A small encoder-decoder image transcriber, trained from scratch.
Model: 64-pixel images, encoder norm batchnorm, decoder layers 8, decoder norm rmsnorm.
Training: soap at rate 0.0024, 19600 steps, batches of 64.
Data: trained on short English words printed on busy colour backdrops, 22605 training examples, 55.5 epochs.
Rows from block 5 of the image encoder of a small encoder-decoder image transcriber, named by matrix and row number. Rows with one number belong to one channel. Each number is 128 + 24 x the weight over its row's rms, rounded and kept within 0 to 255. All counts start at 0. Numbers have three digits each. After the name is the row's rms in percent of the matrix's.
After each channel's rows are labels from the 100 images, of 14976, where the channel reaches its highest value: "lies over" is the class under the peak. Only what is clearly more common there than usual is listed. The data: short English words printed on busy colour backdrops. In brackets: how many of the 100.
# convs0: first 3x3 conv (encoder.blocks.5.convs.0.weight, 96x96x3x3, each kernel summed), inputs 0-95
# convs1: second 3x3 conv (encoder.blocks.5.convs.1.weight, 96x96x3x3, transposed, each kernel summed), outputs 0-95

convs0.57 075:131122112126113119118116143131136155128138088083122127074107108136083119103122152129097154123132117116125126133081090098154164114102127107097117130160105114198117113120102102100116094116128120111146122120121135113120138111099076097166123166094129148136096119077120119154115104091110073114
convs1.57 099:141120122121164156090109096135144139110149114115090121146123120192129129128088124151153154108174107133149174141083152134158115141157110161120108134155111098183131097123090095119108115113169137090161136106119187127094177165118121128127099125125116103114124141098141128120106137130126121126
lies over: letter r (41)

convs0.65 084:140155093115077135179110146151151097119121109106131131098101126144116095109118118171147137116142132111118136118128095114092129078085096093124099139123151105141105121143110115163163108109121151142113130139138133127155118145118214174131155129147088159126144111116136125142138093094103096108
convs1.65 088:081122164126106107148122112109117084081118106104143104116111067140136144091115143119155126130134113124113115079111119174128129079116143099156135138124152118124105111106095121156100164117125127184102127110139138194134138138136147131127111124126126130111183096124133132090123077128167133105
lies over: letter s (52)

convs0.78 118:090133137085116108125126178158130121162146122113092126104102117151110151096103098141095078122154168078081091122108159139093155126088110125086122146142116100114108130117115148101150164097138116123144120115128110101158113131116155117167123099090093113127175112130119133084118124120114119124
convs1.78 098:113128155163149135170096160116157103112162120145106124136113083127141187136128147165081119128149118120100137116127140178110193127130151116117136097156127104115106131129148112114102163121134085150149089118130127152199154130114120152115105100102111133136139129167131121113141144123106179138
lies over: letter s (45)

convs0.73 108:104106089118074123145127126125122139109116095135146063141176162105133094093120073103078109097143153143113147103124106121127126083147095103140096141146131107133137115143116143120104085090119160113116102106113149133118105118143107099137144105126085144121127122092087123159130126108151116093
convs1.73 090:156118083130111110099123122109124095086119102132135118071140130164124108125138128106111201156130098159157159120105112072123094121130147135125091144124131146162150124114116144129121123128167095129102090118069132125129102162131131102107164122135087170125130107102137141152125106163109146153
lies over: letter y (27)

convs0.63 102:183135140138106131137109145101129165075112129135148109113173165112105108134109078153128112133134120128113127137165091135132103150140086134155134081119096183193129108128130124168136122169118133116125118117113122101139156113141117101142162074106160136126099103093128108106140148136138142099
convs1.63 110:160140122104112135125063131093158130114102075145115098130128114106114110135142073133141121126153101126136097157097121124122128175173116113118126115109112196092141105121118085179134092108170108070125124130135118146140104099128141129124136099134173100107119109107152124126107127143133119118
lies over: letter d (42)

convs0.50 113:099116119135163115166164142181142132134136091123119153164127110161120096105080122156155094096148107103098125099124116138119129087088118137162136141133123132143129124121109118134175114085115099084119127129119143138121139099136166144131079094135115113104076098167109125149107086126140092144
convs1.50 112:091136143151104110193121137086156112126102123103126096133086097106136134073095124134175101126175114086093117099114116184110114092117149108154128156121115131138128128119114125130106138106105120131138126110134150125129158109132156135137083104114179138144105117140111135115140086151179150115
lies over: letter s (35)

convs0.36 103:176166104113118166113125112112122170123113130149121136120099083070106129137073096128163077162153098145127109156134135137118154133114111144119137068122134147148127116113141131153122134129112121091123145112128148130162111086112090122150099127111202133095103112103106129128139144112113141108
convs1.36 108:155137132108119126080081114101130096115106115111116133144113088133117103155152125117142113129155117171074111208097113109127139150131118095116143100126156184108118079110114098144134089105109142124087116116113107147143124114119134112106109125101174104089112161108122118127112101155120139140
lies over: letter d (34)

convs0.1 082:130093131114161130167107097120176140121122114094093124091124126106107083128102120169137112128143102099090104097147136150178143133135105119195135118108092126161082132104113102141155122110118148115113091153121110128135101118159125135110091114111137118089085111096128091153121135108118155154
convs1.1 105:130139104118148127120061125124136107132137103115144135140137135133139104111087132128167107082179151117134136121108157122149107132204098167163112130073103094166106106140104125157140112119134148088140116123131182101096105148109103104097127101122132105104119152109141126149104134144128095151
lies over: letter k (79)

convs0.67 090:097171104072115086070111138151103080147105118117125089111106109128123143089132114080101115137138112109107105139125153103140118090146120137160104136092099090116096142127122141099144110103143116104127077121149147132155118121110131149116076086119118111117127133113109115082099104139121108113
convs1.67 082:109126120133166076135118131138118119178145150113122151118072105138088098127170163100135163157129117122111118124162154092174095098159120084122128119110136139130135151131141166112099127137165164130109136093128108120127122151189126140145130164114121118114123133097150111107069121142127143086
lies over: letter k (70)

convs0.84 093:136128107102108136112090144145119156098086092114127170130100107122103112144121108112128109147174116122103124133136102124123104115142127148109142096144097156140135104085150118130112096129139131116113132125103082087104107122102106091176088148119165099115079165112071150141077164143146130118
convs1.84 093:154142133098106162160099135103148143114129111158147109150116115131085130140131105145144113115138115130100127184094098132105118153097152119116145134120124166089118100112125104197150099116159120113125155127141093102086167132110118138139083134128179057108107156137120106144121124116169123120
lies over: letter d (37)

convs0.2 078:141120127124122163108116094171109163110166127117115126130109113129122103105101147143082147142098196128152167096114135154141146100143070135121123129114152117123120106115123121089117099105083133135142110136155128077064109165142113126139090170156114132108114114145136131142100084139129103125
convs1.2 088:112116110129169166120104130115101114118154116107102100144108138164163124116149151150131122112172115132189162124106137121168094147193108188110128168116137126176120102133107101113105107128130144128153115111090156135076137152106142132127084142136120088100141136105136128127110161137140147139
lies over: letter r (34)

convs0.83 133:124134135103083121129144164130122127104092109116119085128111104125103124110124125111097142097110127098122138113112126199101104137086118111114099082166120116155106163144122131125132162110155108120127126112129187142123132137115145114119116121098107120105129112147129166119220086092162123133
convs1.83 114:100086155137100130146141120108115122127115117129126110136106118151097124135120105145119118125135119111100122137090151177117126170105132077111095045107136108166086144100112102110108127139160123136170108129117150180137148122118112127147143104103116113098145137127142178078184140135153132120
lies over: letter w (54)

convs0.44 090:116157149172134177092113084124091122147131120153146139114125123135128102121158173143145121093079145094136125151119138111078128117149108117071155145102122166123138093132094134105131109144116138126111123147123119081093116124138107116134106167140142117076132145138116109172090100151103107089
convs1.44 095:094111132117163134100136100093092115125102099130141088115117117131139125099149189154169119110063131139143154140100097105123082108149112145139156147106120158132114100110113140131096126120105125176114153129097128126064133133113119150121105193145132127110122144108136093148094125109102138138
lies over: letter a (42)

convs0.70 104:135111076119120140098123125105152134158121106096089152097121077109100090090091123092099144146114133112119126110091107130155147108144128116155135092148153120133119156095127099091158153110122160106133111127134170149104134122143112097113085109115129127093128121123104110135101200116109171102
convs1.70 101:128153100098108124084138134168145147132141108103132123135131117120101095136113121079108123072157156120120132111093138105119107105146147125125149114146138087147095143116072095122132096188142130119150150140134179133091148172110137126133129110098164105093101143170130138126154156142175109124
lies over: letter k (25)

convs0.79 092:180118104110122123162127184151131136134101162089148138126092115173154142116097143124093124141134096118105125087138086138137127103132075082157137101126149099159152141087133146116110122102181122121147113156125130131125100107111152100127147110102150136143114076103093116127114133124170130102
convs1.79 090:200131098143101143182125140111122119103111146158124127147127136146129159113123154132120100083124081126096124107144116156140108068134139109101159145164105104131118134115177156162114097119171135104172142110138142142098146147107141138147114159130145141126138125119158144152129111132177172101
lies over: letter w (47)